From a checkpoint of a small image-text matching model.
Model: encoder arch convnext, encoder widths [96, 192, 384], fusion encoder num experts 8.
Training: muon at rate 0.012, batches of 256.
Data: trained on single toy objects rendered from many sides on busy backdrops, 101725 training examples, 20.4 epochs.
Rows from block 5 of the fusion encoder of a small image-text matching model, named by matrix and row number. Rows with one number within an expert belong to one neuron, the router's apart. Each number is 50 + 15 x the weight over its row's rms, rounded and kept within 0 to 99. All counts start at 0.
Before each expert's rows are labels from the 100 texts, of 14848, where the router gives the expert most weight on average: "fires on" is the input token at the peak. Only what is clearly more common there than usual is listed. The data: single toy objects rendered from many sides on busy backdrops. In brackets: how many of the 100.
# router: router (fusion_encoder.blocks.5.mlp.router.weight, 8x256, trained with AdamW), inputs 87-115
# up: expert up (fusion_encoder.blocks.5.mlp.up, 8x128x256), inputs 87-115
# down: expert down (fusion_encoder.blocks.5.mlp.down, 8x256x128, transposed), outputs 87-115

# expert 0
fires on: "below" (26); "boat" (17); "level" (8)
router.0:62 66 54 41 25 66 51 60 55 66 27 34 76 33 45 62 45 54 51 66 63 46 52 37 76 34 62 44 13
up.20:53 51 50 46 32 63 50 68 26 36 38 61 59 44 55 42 38 47 71 49 38 78 80 30 25 63 34 36 65
down.20:49 30 47 67 49 34 49 29 42 41 42 41 54 52 24 76 79 61 34 49 43 23 40 63 53 62 79 65 58
up.21:42 56 50 44 55 45 58 55 62 16 36 57 34 36 53 57 43 59 71 50 51 73 62 41 55 39 49 69 51
down.21:41 53 26 34 32 55 58 45 46 49 21 68 42 47 35 61 31 52 44 47 55 44 50 73 48 44 61 69 66
up.22:36 43 38 48 42 60 43 48 68 39 56 30 57 52 75 46 65 31 74 75 79 52 55 62 41 19 42 49 24
down.22:55 53 52 79 59 37 58 62 30 67 40 80 52 31 37 76 53 48 55 26 46 61 48 38 45 50 63 32 65
up.23:62 24 30 31 45 54 44 64 41 68 44 43 41 42 55 40 71 79 43 58 34 52 40 46 35 31 46 46 54
down.23:44 59 62 75 58 63 39 50 47 42 67 42 65 33 32 64 48 21 45 39 50 62 70 43 49 49 43 44 42
up.24:57 65 81 44 47 55 47 58 47 53 55 76 55 58 47 39 46 52 55 62 46 52 51 66 54 39 58 35 68
down.24:33 47 32 68 72 54 46 37 57 49 36 47 49 54 63 53 43 57 54 62 63 54 49 59 19 46 33 65 37
up.25:62 73 24 53 85 62 38 43 48 51 78 25 15 39 46 59 42 41 53 45 33 37 49 47 36 29 50 53 44
down.25:15 18 75 44 24 34 66 45 50 60 27 60 75 62 44 29 54 57 42 56 64 77 56 44 60 69 43 59 51
up.26:62 54 51 52 39 43 37 65 73 51 56 27 46 49 20 38 33 54 55 42 29 28 49 56 51 52 32 70 60
down.26:28 44 47 68 51 39 90 66 37 22 10 72 57 46 44 69 41 46 56 72 65 66 65 40 64 59 49 42 41
up.27:28 34 58 57 62 45 47 32 52 58 53 27 46 43 69 58 51 62 47 22 50 64 48 60 41 62 54 45 63
down.27:66 80 17 44 64 26 69 63 65 57 41 61 50 74 60 59 61 49 48 43 43 67 33 34 43 24 36 82 32
up.28:55 33 58 63 77 24 39 39 35 62 60 67 78 47 70 66 43 32 43 39 56 53 41 56 76 37 82 55 63
down.28:54 69 17 29 61 20 37 52 55 47 32 58 58 44 52 49 70 49 87 29 45 52 42 57 37 51 34 39 44
up.29:50 61 70 33 57 46 23 62 50 34 58 58 54 54 81 51 48 42 27 60 36 43 30 38 69 40 46 50 33
down.29:33 41 53 49 65 30 66 19 44 50 54 39 54 34 60 61 70 48 67 57 76 39 43 57 40 52 50 68 51
up.30:52 55 45 64 23 76 16 44 45 57 31 19 35 35 37 62 81 62 48 67 56 57 55 61 39 65 45 26 54
down.30:45 27 41 52 73 24 41 48 49 35 43 68 59 46 53 39 72 68 51 29 37 58 64 22 61 48 41 71 49
up.31:44 58 41 31 34 21 35 70 42 56 39 60 52 62 42 54 48 53 56 30 45 60 49 42 23 45 56 41 57
down.31:42 39 65 40 63 80 39 40 37 42 36 35 53 49 56 43 51 45 46 46 51 43 53 38 64 19 38 66 53
up.32:42 40 44 73 72 39 43 41 33 59 25 38 59 47 67 41 72 58 28 65 49 29 43 44 38 72 57 32 45
down.32:53 43 57 58 40 44 42 49 31 28 49 47 50 39 57 59 37 50 43 38 48 36 55 59 64 42 38 76 47
up.33:65 60 49 39 64 88 33 78 36 56 72 66 42 72 53 45 66 59 24 49 55 35 69 52 43 48 47 48 26
down.33:17 56 37 48 36 50 67 18 57 46 33 30 53 29 54 57 34 51 69 70 59 40 35 79 32 53 53 55 53
up.34:48 37 64 53 57 50 61 52 69 50 85 68 49 53 47 50 44 66 47 47 34 42 41 53 42 61 71 57 06
down.34:47 63 43 46 27 32 44 70 40 61 33 39 34 61 71 26 53 46 40 50 60 70 78 51 19 36 28 37 69
up.35:46 51 39 52 39 72 74 81 70 52 36 57 65 71 58 36 56 85 55 61 41 48 55 41 36 43 64 34 48
down.35:57 56 63 77 54 32 24 65 33 08 53 71 29 64 22 33 38 34 61 17 70 46 77 41 25 60 46 45 47
up.36:40 47 16 65 55 35 48 40 68 50 58 38 64 26 33 53 55 34 70 64 63 43 52 50 72 46 55 18 44
down.36:40 43 16 50 44 07 26 57 34 35 50 64 58 53 35 20 26 48 49 51 66 27 43 62 58 45 64 69 47
up.37:43 49 60 32 36 48 31 45 36 64 41 53 69 40 52 87 51 66 51 43 78 60 46 52 58 32 43 70 22
down.37:49 62 56 55 76 41 56 44 30 41 55 35 44 55 40 18 70 48 48 65 47 62 40 36 27 58 62 26 72
up.38:43 62 34 76 62 37 45 27 58 43 41 30 70 51 20 40 61 61 74 52 46 20 49 54 70 05 42 39 54
down.38:72 41 67 42 41 49 62 26 50 27 59 81 28 36 65 51 32 44 59 24 56 53 44 44 57 74 26 59 71
up.39:25 43 48 66 58 57 40 57 62 56 74 67 35 59 57 27 52 60 26 82 52 42 31 72 63 44 44 55 42
down.39:67 51 41 54 49 30 63 39 42 51 41 35 60 68 70 60 59 49 57 51 60 66 41 63 19 25 42 57 62
up.40:79 67 57 56 57 67 59 54 30 51 45 47 67 52 43 44 60 21 45 55 90 54 80 35 35 68 50 61 58
down.40:52 50 71 50 47 37 63 65 70 53 43 65 29 93 50 45 56 71 42 43 68 72 58 64 34 55 39 28 55
up.41:56 46 00 58 35 10 48 59 59 34 51 26 55 52 55 54 61 32 73 54 79 41 43 58 65 35 66 50 42
down.41:46 35 52 61 82 15 34 64 32 40 35 57 35 42 42 59 54 63 45 36 23 63 58 53 40 66 48 55 52
up.42:28 58 30 67 76 51 45 42 47 62 41 50 64 38 38 63 53 52 00 57 52 64 77 38 38 54 44 54 48
down.42:44 60 59 50 21 33 49 45 34 56 63 22 26 67 70 56 36 39 71 55 60 66 49 71 73 25 47 80 50
up.43:63 53 63 42 53 32 68 49 59 45 51 78 38 66 20 39 22 52 63 26 07 65 69 42 62 50 60 70 33
down.43:47 43 52 48 46 54 50 38 82 44 35 47 78 26 68 51 57 45 36 70 81 45 50 60 39 81 38 36 51
up.44:27 30 20 81 58 55 57 53 40 41 71 62 54 45 79 33 00 54 62 38 34 31 76 33 22 50 45 71 43
down.44:69 47 45 29 47 64 46 56 68 82 21 14 56 58 30 56 49 37 32 46 84 63 33 54 58 51 35 46 51

# expert 4
fires on: "orange" (9)
router.4:61 55 40 49 28 50 62 73 65 68 48 45 37 50 53 49 46 40 58 36 52 43 59 51 63 62 63 47 47
up.20:42 39 25 41 44 00 55 36 61 26 47 65 42 60 77 46 51 48 42 50 62 51 36 44 61 38 56 70 62
down.20:35 67 53 40 74 62 41 68 36 36 48 67 65 35 40 55 55 58 54 45 21 53 34 45 29 68 55 28 68
up.21:30 55 32 79 41 33 52 59 67 52 57 27 35 21 03 38 60 50 26 83 66 52 55 49 56 60 44 45 40
down.21:65 66 42 43 33 61 58 54 53 29 58 60 52 54 85 67 43 23 72 33 55 53 42 49 47 55 44 62 46
up.22:31 78 50 64 41 68 59 61 58 74 16 64 29 60 44 48 68 70 57 24 59 46 48 57 64 37 45 42 52
down.22:62 34 49 22 55 33 39 62 52 34 66 26 62 49 56 43 32 45 54 81 62 33 48 53 61 75 63 66 40
up.23:65 19 37 67 47 44 68 40 23 66 40 37 46 45 33 67 38 52 79 66 64 56 51 75 48 65 42 36 67
down.23:34 52 71 30 52 67 30 50 72 35 42 43 66 43 47 34 73 33 25 46 27 49 47 36 53 46 63 37 32
up.24:63 68 35 43 55 29 76 40 40 33 56 48 50 06 40 59 71 49 64 51 44 64 39 62 66 36 42 51 60
down.24:68 47 59 59 48 47 47 27 71 61 41 22 21 59 50 37 57 52 24 51 49 45 77 73 57 45 86 41 75
up.25:38 53 31 34 49 41 42 49 49 66 35 55 67 51 53 52 64 55 38 41 68 47 61 79 53 58 51 83 55
down.25:50 62 59 59 52 46 54 53 50 43 73 45 36 44 44 46 57 39 59 58 35 57 38 26 36 30 53 37 52
up.26:59 66 30 62 76 35 22 33 68 35 67 63 72 66 46 57 66 86 23 78 32 58 44 42 66 39 35 63 66
down.26:34 40 58 41 51 63 79 28 46 57 49 25 36 34 63 45 36 28 52 35 76 41 73 62 42 53 50 51 46
up.27:66 41 26 36 81 56 49 67 60 65 52 44 42 56 48 70 41 48 22 76 48 80 61 61 31 69 35 35 60
down.27:31 57 60 53 29 39 44 38 45 46 34 53 48 62 50 38 56 60 71 24 45 32 37 46 69 37 59 66 59
up.28:60 73 32 47 54 42 61 50 45 30 34 41 78 26 34 36 74 54 90 40 50 40 41 56 90 35 32 62 54
down.28:25 57 49 23 48 88 30 30 44 51 49 58 52 54 60 45 52 30 36 51 49 33 25 51 37 67 52 48 32
up.29:41 30 55 63 70 33 39 32 44 23 57 56 81 64 49 34 42 47 59 46 44 37 50 60 42 58 46 51 41
down.29:58 54 56 45 52 18 47 52 85 47 67 66 51 39 21 57 63 35 31 38 27 54 53 47 59 51 77 38 45
up.30:52 41 51 27 37 51 54 57 22 38 28 36 52 32 56 44 49 42 70 99 19 55 62 48 81 35 37 47 51
down.30:67 69 65 55 59 35 27 53 72 83 36 54 53 41 53 46 60 41 44 51 44 61 42 54 30 12 68 49 46
up.31:49 66 58 24 51 19 54 55 41 23 40 41 71 44 46 21 52 48 27 65 26 26 21 57 49 52 80 43 52
down.31:38 46 32 71 65 60 62 68 56 52 70 62 66 40 21 74 62 56 51 25 70 59 53 75 46 23 18 68 56
up.32:62 60 59 49 42 58 58 57 40 60 53 43 28 75 41 66 59 64 66 56 58 46 79 58 62 44 45 60 45
down.32:43 31 39 41 52 38 49 44 67 50 53 65 54 35 70 38 59 36 42 48 46 53 10 47 28 46 56 54 65
up.33:76 37 45 71 45 56 49 74 37 64 41 41 38 23 47 60 36 71 67 36 68 67 61 53 53 76 46 82 29
down.33:33 77 61 16 59 41 60 33 61 53 62 61 46 68 53 51 62 30 25 61 36 34 34 56 40 31 38 27 70
up.34:35 58 19 50 48 20 30 40 37 49 34 29 51 40 47 51 71 38 72 57 66 29 55 51 56 42 54 40 39
down.34:70 27 15 67 26 47 56 73 55 54 57 50 35 41 44 51 39 46 55 30 71 55 42 72 49 41 32 45 44
up.35:58 47 57 21 59 67 46 24 32 32 24 33 59 39 36 49 52 27 64 56 23 60 47 37 43 43 44 77 37
down.35:45 62 33 68 44 55 44 67 64 62 82 72 59 55 46 69 47 75 57 43 65 63 63 51 51 75 34 32 49
up.36:62 48 35 58 70 54 51 42 60 21 43 51 63 70 61 68 55 33 29 47 75 59 61 88 43 34 58 77 65
down.36:57 57 46 52 56 73 50 80 35 54 51 56 45 53 64 46 25 65 77 54 38 56 46 21 64 55 57 34 39
up.37:49 40 44 46 62 64 49 38 75 38 45 75 46 52 34 57 27 36 41 68 49 49 62 54 46 53 51 26 76
down.37:55 57 43 65 44 39 48 62 24 56 54 16 35 38 54 48 73 61 49 47 49 62 45 33 48 55 57 61 34
up.38:50 61 56 28 49 63 50 58 42 49 16 58 61 72 71 22 37 39 65 56 57 56 53 82 45 48 49 35 74
down.38:39 54 61 59 47 40 58 29 44 53 76 41 62 37 50 61 44 53 65 53 56 48 42 51 49 76 42 34 57
up.39:46 34 81 62 61 42 43 32 54 65 37 69 32 41 54 24 52 62 42 69 46 38 52 59 71 62 34 87 66
down.39:60 64 10 39 34 72 62 58 51 46 51 40 55 41 35 78 40 35 65 53 60 55 31 24 28 45 51 39 40
up.40:54 13 68 63 36 49 49 61 66 41 57 44 51 55 49 84 26 69 52 63 43 56 58 29 63 52 72 69 49
down.40:43 92 24 45 65 44 56 41 26 59 41 45 38 48 32 34 67 36 63 54 55 56 29 62 38 27 53 57 55
up.41:53 73 54 56 52 11 71 39 66 48 35 43 86 33 22 64 53 58 38 38 56 59 64 33 34 49 31 60 20
down.41:49 24 32 47 41 66 38 57 24 48 56 71 47 79 52 14 41 69 32 38 55 68 49 66 50 69 54 43 59
up.42:52 59 14 39 66 35 49 71 73 39 33 61 32 39 33 39 46 52 42 63 51 59 44 59 37 44 56 49 24
down.42:52 43 70 64 24 45 41 31 45 50 62 55 62 70 68 60 41 47 61 27 56 47 59 33 69 49 48 63 91
up.43:50 36 33 30 75 61 52 64 46 23 37 68 31 50 33 29 73 52 58 56 69 54 69 70 48 66 45 75 69
down.43:38 65 57 41 64 44 69 45 47 59 52 46 67 44 84 65 52 42 45 54 36 44 37 45 53 57 48 37 33
up.44:15 21 30 83 62 64 41 61 49 71 62 68 40 44 63 48 55 71 60 59 58 64 60 61 65 56 57 36 35
down.44:85 84 46 19 47 59 66 51 66 35 34 33 66 40 22 66 57 30 30 34 29 41 58 35 38 37 47 54 67

# expert 2
fires on: "above" (26); "teapot" (7)
router.2:80 62 43 43 33 51 47 69 39 64 37 27 53 56 49 58 48 38 64 50 56 39 42 42 23 41 55 40 31
up.20:53 48 10 38 47 33 33 57 53 15 32 51 36 34 44 32 67 24 52 69 65 49 37 58 71 70 56 42 43
down.20:45 49 76 43 53 56 78 30 54 62 46 45 49 43 47 56 29 53 41 40 38 45 53 47 55 57 45 53 49
up.21:76 55 03 54 53 51 44 43 62 61 57 69 71 50 53 33 55 23 85 60 62 43 67 38 68 52 49 36 45
down.21:51 47 23 65 70 00 44 51 44 33 37 55 62 51 36 70 34 55 45 18 48 58 53 59 67 40 58 61 57
up.22:56 67 45 49 06 48 50 82 60 37 53 41 32 43 36 54 61 66 68 61 42 40 71 88 69 72 49 52 18
down.22:39 38 54 54 67 29 65 25 47 42 63 59 60 56 54 61 35 53 62 45 55 47 38 42 46 52 39 32 67
up.23:56 36 67 58 27 75 51 52 67 75 33 42 31 75 40 30 49 60 49 53 35 53 53 55 34 56 57 36 66
down.23:61 71 49 48 59 10 52 65 35 26 31 76 53 54 59 63 43 73 28 26 53 48 67 57 37 50 49 55 55
up.24:43 45 37 57 51 62 58 26 76 60 81 31 73 59 54 60 58 40 56 59 74 61 44 43 48 26 35 29 30
down.24:42 54 66 38 49 27 47 78 19 31 34 53 52 44 50 38 45 70 45 15 36 40 39 67 55 46 57 64 66
up.25:46 29 67 56 69 54 32 58 37 90 67 52 50 80 41 24 47 74 10 22 23 46 52 52 47 41 76 43 49
down.25:38 53 49 35 16 56 45 29 64 37 57 57 29 41 83 73 37 27 69 56 50 38 52 76 39 73 34 35 67
up.26:57 57 49 21 43 42 70 44 69 57 66 51 46 32 39 69 53 43 70 47 77 38 27 68 28 47 52 63 34
down.26:52 54 75 45 71 54 26 61 63 37 37 35 62 52 61 26 49 57 47 59 32 53 48 39 67 50 53 27 51
up.27:51 52 57 48 44 38 44 39 67 48 54 24 51 40 55 65 39 18 53 50 63 27 50 32 54 27 57 32 36
down.27:57 57 41 37 50 28 52 74 53 46 51 66 58 46 57 30 50 85 41 51 42 58 48 74 43 69 45 71 62
up.28:66 43 40 61 50 35 46 48 53 60 34 38 45 28 45 59 29 19 45 75 61 35 73 63 60 42 62 69 37
down.28:45 63 51 26 58 30 70 46 60 28 76 73 46 49 45 43 54 58 59 16 35 67 26 52 61 48 54 67 53
up.29:58 83 47 69 60 56 65 63 37 57 42 47 64 47 55 47 38 53 52 56 61 53 38 39 26 42 55 67 36
down.29:58 44 46 62 64 49 37 39 77 36 52 30 40 58 25 61 26 35 46 51 45 74 37 69 61 42 39 33 27
up.30:55 64 41 65 56 35 56 40 73 54 47 25 41 22 67 84 45 37 75 61 70 37 24 75 62 74 70 67 62
down.30:36 41 21 51 61 38 40 44 41 59 37 81 56 43 59 19 41 43 47 43 48 69 58 32 74 51 53 42 42
up.31:75 44 53 61 64 40 22 55 63 42 32 55 63 61 55 41 21 39 58 60 44 51 50 32 53 39 63 37 49
down.31:40 44 21 58 60 28 42 36 46 64 47 63 54 42 40 44 59 38 63 61 77 38 42 50 63 28 29 55 52
up.32:29 29 56 61 70 19 42 40 37 23 39 31 29 49 66 42 72 67 50 71 43 33 39 70 43 83 43 34 19
down.32:87 33 41 77 74 55 37 47 54 42 68 45 63 31 69 69 58 57 44 41 68 41 59 36 79 45 48 65 33
up.33:44 54 45 43 59 52 52 53 75 52 59 39 87 71 66 32 16 36 80 29 55 34 76 69 35 54 73 29 55
down.33:48 46 36 47 84 44 47 66 55 45 49 86 41 45 30 38 46 69 39 48 24 49 47 33 47 59 31 53 54
up.34:25 64 58 24 68 45 55 30 59 51 46 47 63 45 48 52 34 75 63 41 37 50 36 60 33 59 54 52 28
down.34:58 47 59 89 55 61 66 73 53 42 52 33 46 61 46 22 49 34 40 44 42 69 43 35 66 35 50 46 42
up.35:55 67 21 49 37 55 37 64 64 38 65 57 40 60 54 47 60 25 84 41 74 50 65 57 63 61 40 32 54
down.35:55 29 44 60 59 54 43 29 32 62 10 51 54 29 59 65 53 78 37 45 29 45 27 57 45 40 56 59 49
up.36:44 92 07 54 60 58 37 63 32 58 43 46 58 48 49 60 45 65 42 60 42 61 88 51 32 37 50 62 36
down.36:42 59 58 47 55 43 39 37 70 50 45 27 37 68 32 44 56 53 56 42 35 46 31 74 66 37 41 46 47
up.37:32 38 76 59 61 37 61 26 64 30 49 66 57 49 70 28 56 25 56 36 53 48 36 54 48 57 66 65 48
down.37:57 25 46 41 47 52 41 60 69 63 46 48 55 37 34 81 60 60 49 71 33 48 55 33 54 55 37 45 17
up.38:58 60 46 34 61 27 37 48 53 58 76 55 58 31 46 55 54 45 39 37 33 56 46 51 54 43 35 17 50
down.38:34 56 13 52 34 44 42 22 43 69 37 76 52 57 39 43 62 51 43 72 45 53 58 74 44 54 52 57 66
up.39:57 45 72 29 73 45 44 40 54 46 22 58 58 56 44 51 41 91 31 53 47 43 82 23 63 45 30 53 49
down.39:37 42 33 72 39 51 74 45 58 65 79 36 56 55 47 43 24 47 51 72 57 43 92 74 60 50 29 48 32
up.40:54 53 53 62 58 51 70 58 69 53 20 47 62 47 41 51 38 65 64 53 53 27 39 47 67 71 64 60 43
down.40:46 43 34 29 67 41 44 46 53 28 76 66 39 67 62 51 69 33 62 37 47 74 48 22 40 32 36 59 45
up.41:46 45 44 34 58 62 74 28 67 48 36 46 35 39 41 54 51 47 42 52 52 51 59 51 43 09 71 57 73
down.41:29 50 61 63 41 32 37 63 46 54 64 68 44 57 54 49 26 62 78 51 51 43 57 33 68 75 40 18 20
up.42:56 61 09 56 34 29 58 62 53 11 42 32 25 18 45 51 63 46 45 48 85 49 53 50 48 96 43 56 59
down.42:40 15 47 77 93 57 43 52 44 65 65 73 56 65 43 50 27 48 46 55 39 56 51 32 54 31 50 59 52
up.43:51 53 39 62 30 73 62 46 51 32 59 47 63 48 53 23 37 27 42 56 74 58 63 45 36 72 53 68 34
down.43:26 32 56 56 95 61 29 44 58 64 56 37 42 45 71 76 37 28 76 51 08 45 26 50 28 40 48 63 45
up.44:59 32 60 50 55 00 37 32 33 33 76 27 54 37 64 50 58 23 35 67 62 38 39 67 87 37 65 44 38
down.44:38 56 33 64 79 36 55 55 64 53 12 95 55 56 53 56 11 54 54 31 36 86 49 32 58 28 42 56 49

# expert 6
fires on: "seen" (23); "from" (18); "white" (8)
router.6:52 82 58 43 28 62 37 50 40 39 59 63 57 51 37 64 49 17 53 64 54 49 43 43 58 32 73 45 27
up.20:56 58 23 52 63 36 62 31 60 33 38 82 61 47 54 54 29 39 53 43 48 54 30 45 81 45 61 36 36
down.20:27 20 44 41 51 55 28 61 46 35 48 44 40 39 44 68 72 65 86 50 51 27 55 58 36 43 41 49 42
up.21:41 56 04 50 29 32 60 71 55 28 44 78 33 48 23 32 38 40 65 61 57 54 52 39 67 49 56 63 37
down.21:46 55 91 24 70 23 56 38 31 54 56 14 68 41 43 62 49 63 33 46 23 52 45 66 37 40 49 47 59
up.22:25 59 62 42 56 49 74 49 83 55 54 43 44 73 54 45 41 64 62 59 40 35 64 48 27 66 49 48 56
down.22:39 38 44 43 53 60 20 13 33 61 52 61 38 48 42 51 48 37 45 54 24 37 59 54 55 42 44 42 70
up.23:55 45 38 55 60 34 68 39 41 17 37 59 43 46 37 62 40 73 34 49 55 48 32 46 24 38 54 17 69
down.23:69 42 57 65 58 66 55 59 50 51 63 33 61 63 43 68 43 28 64 59 38 63 51 53 62 85 46 90 50
up.24:43 74 75 58 69 22 58 13 72 76 37 62 46 41 67 74 83 65 76 30 42 39 34 26 48 47 65 72 48
down.24:52 26 49 34 24 47 44 72 55 18 56 58 46 41 35 27 42 42 43 60 70 56 58 60 55 52 17 45 44
up.25:65 71 30 50 28 40 53 42 43 61 32 42 71 37 73 67 48 49 55 34 54 62 52 40 57 61 23 62 39
down.25:39 35 87 62 66 45 16 42 51 63 77 68 49 38 73 48 33 66 38 34 46 45 65 35 44 67 75 43 52
up.26:56 63 79 82 64 28 41 66 35 31 63 87 62 70 29 50 74 66 49 29 39 38 49 56 59 47 53 56 66
down.26:47 62 40 68 44 65 67 54 76 54 43 63 39 41 29 48 43 64 46 63 38 71 49 36 08 28 53 39 37
up.27:33 51 25 27 41 41 61 27 55 36 39 37 51 32 28 62 25 79 32 54 43 46 65 55 45 52 78 51 47
down.27:46 62 69 72 39 53 41 74 59 82 84 25 51 74 48 34 68 19 32 35 52 79 63 30 60 46 39 31 53
up.28:45 47 62 63 50 50 59 70 32 62 63 49 49 87 37 46 32 70 21 68 54 89 48 59 63 26 41 45 53
down.28:42 35 47 47 36 69 41 32 67 52 38 72 31 26 37 61 71 26 37 56 48 48 77 38 29 73 45 47 50
up.29:52 28 71 60 54 49 43 39 49 86 49 52 47 75 45 45 40 34 28 28 44 53 61 48 50 44 44 36 44
down.29:39 49 46 43 35 75 23 60 33 46 69 53 53 21 65 55 72 65 28 59 52 56 52 48 62 47 70 62 53
up.30:49 42 57 35 69 63 42 55 48 34 48 44 61 67 28 38 23 52 48 46 78 68 75 81 46 46 34 65 23
down.30:48 76 70 51 27 80 38 35 46 56 48 44 64 33 72 50 50 53 22 36 14 46 27 38 57 50 57 40 73
up.31:52 66 24 22 39 24 59 62 55 52 34 95 35 58 39 54 41 58 56 58 47 64 63 37 61 40 56 77 36
down.31:37 37 64 59 51 42 46 38 52 29 61 28 59 47 56 53 48 43 33 39 38 18 27 53 70 48 42 25 62
up.32:28 24 48 51 30 48 21 53 32 78 45 33 38 60 34 48 76 50 15 31 49 43 46 63 66 41 34 51 16
down.32:67 60 54 58 52 65 54 50 38 21 61 83 73 41 44 56 38 49 52 52 45 65 53 36 45 51 65 51 75
up.33:31 30 40 54 44 34 38 32 64 27 66 57 43 61 35 41 51 49 44 56 70 33 41 47 50 69 42 48 67
down.33:48 64 22 62 72 51 45 66 62 69 34 58 59 37 59 59 38 45 61 22 35 45 75 63 52 17 57 52 39
up.34:58 41 54 56 77 44 45 47 37 72 39 37 31 39 60 67 42 50 44 39 49 80 86 68 62 32 54 65 51
down.34:43 50 68 23 29 78 59 55 65 52 71 36 62 37 40 32 54 58 29 55 56 40 32 27 35 62 56 48 25
up.35:43 55 49 38 48 50 41 24 55 81 67 45 58 72 52 55 41 60 45 42 39 45 49 30 50 44 35 68 35
down.35:53 75 33 53 39 68 62 64 51 54 65 50 67 51 58 38 46 50 30 59 43 46 53 53 41 24 48 56 48
up.36:64 48 11 67 56 19 47 46 71 45 34 54 34 61 62 18 47 66 61 44 38 67 50 52 43 64 66 26 57
down.36:25 34 96 34 36 73 42 56 25 37 86 46 67 39 22 84 31 55 39 50 44 39 39 81 38 39 46 60 57
up.37:50 43 59 44 47 62 59 34 26 47 67 60 49 76 36 28 46 24 46 51 28 69 56 90 43 31 65 28 46
down.37:53 58 39 55 37 42 15 62 26 24 37 42 53 36 61 51 43 60 41 47 31 30 30 37 53 54 39 69 91
up.38:86 31 63 17 69 50 56 75 42 76 29 52 62 44 57 67 36 58 39 63 59 62 31 49 24 50 33 36 69
down.38:33 49 41 61 56 60 45 49 62 40 29 56 41 53 42 22 53 54 65 32 49 64 53 50 29 62 40 68 55
up.39:44 65 70 44 64 54 71 57 61 13 72 73 48 36 52 35 33 41 58 44 59 57 12 47 45 59 55 39 52
down.39:74 52 41 35 24 45 55 33 53 56 32 25 42 76 42 55 78 65 44 64 40 24 65 48 58 38 32 69 47
up.40:48 70 39 58 36 33 45 60 41 38 23 59 29 36 57 67 62 39 88 45 75 55 38 57 60 44 53 59 72
down.40:56 50 26 41 46 23 42 41 41 24 46 56 59 41 48 73 50 56 55 46 32 49 69 44 68 42 39 41 38
up.41:42 63 32 30 45 30 41 74 92 56 47 53 54 55 75 52 52 24 53 47 60 45 85 48 51 27 51 90 28
down.41:56 43 78 61 38 65 52 55 27 50 56 61 53 39 29 62 46 65 38 52 44 52 35 64 59 63 64 29 57
up.42:50 65 23 49 54 31 56 52 42 46 27 69 43 52 21 29 49 70 65 39 40 48 52 30 36 59 43 53 18
down.42:43 19 51 56 52 46 56 58 44 42 50 64 67 61 74 54 46 61 52 44 35 54 70 63 61 47 44 64 41
up.43:57 43 62 48 76 58 39 59 27 60 52 92 59 35 50 28 33 44 42 31 52 60 56 61 56 46 60 37 70
down.43:42 55 09 49 22 13 51 26 59 24 43 42 41 53 54 44 65 60 64 46 46 40 39 47 84 57 47 57 41
up.44:77 35 48 34 66 57 54 60 25 36 38 47 38 31 55 57 32 42 57 37 54 34 53 05 47 60 66 53 33
down.44:44 60 65 46 33 54 48 41 74 66 39 51 36 66 52 38 68 58 42 40 30 69 30 82 52 53 37 49 71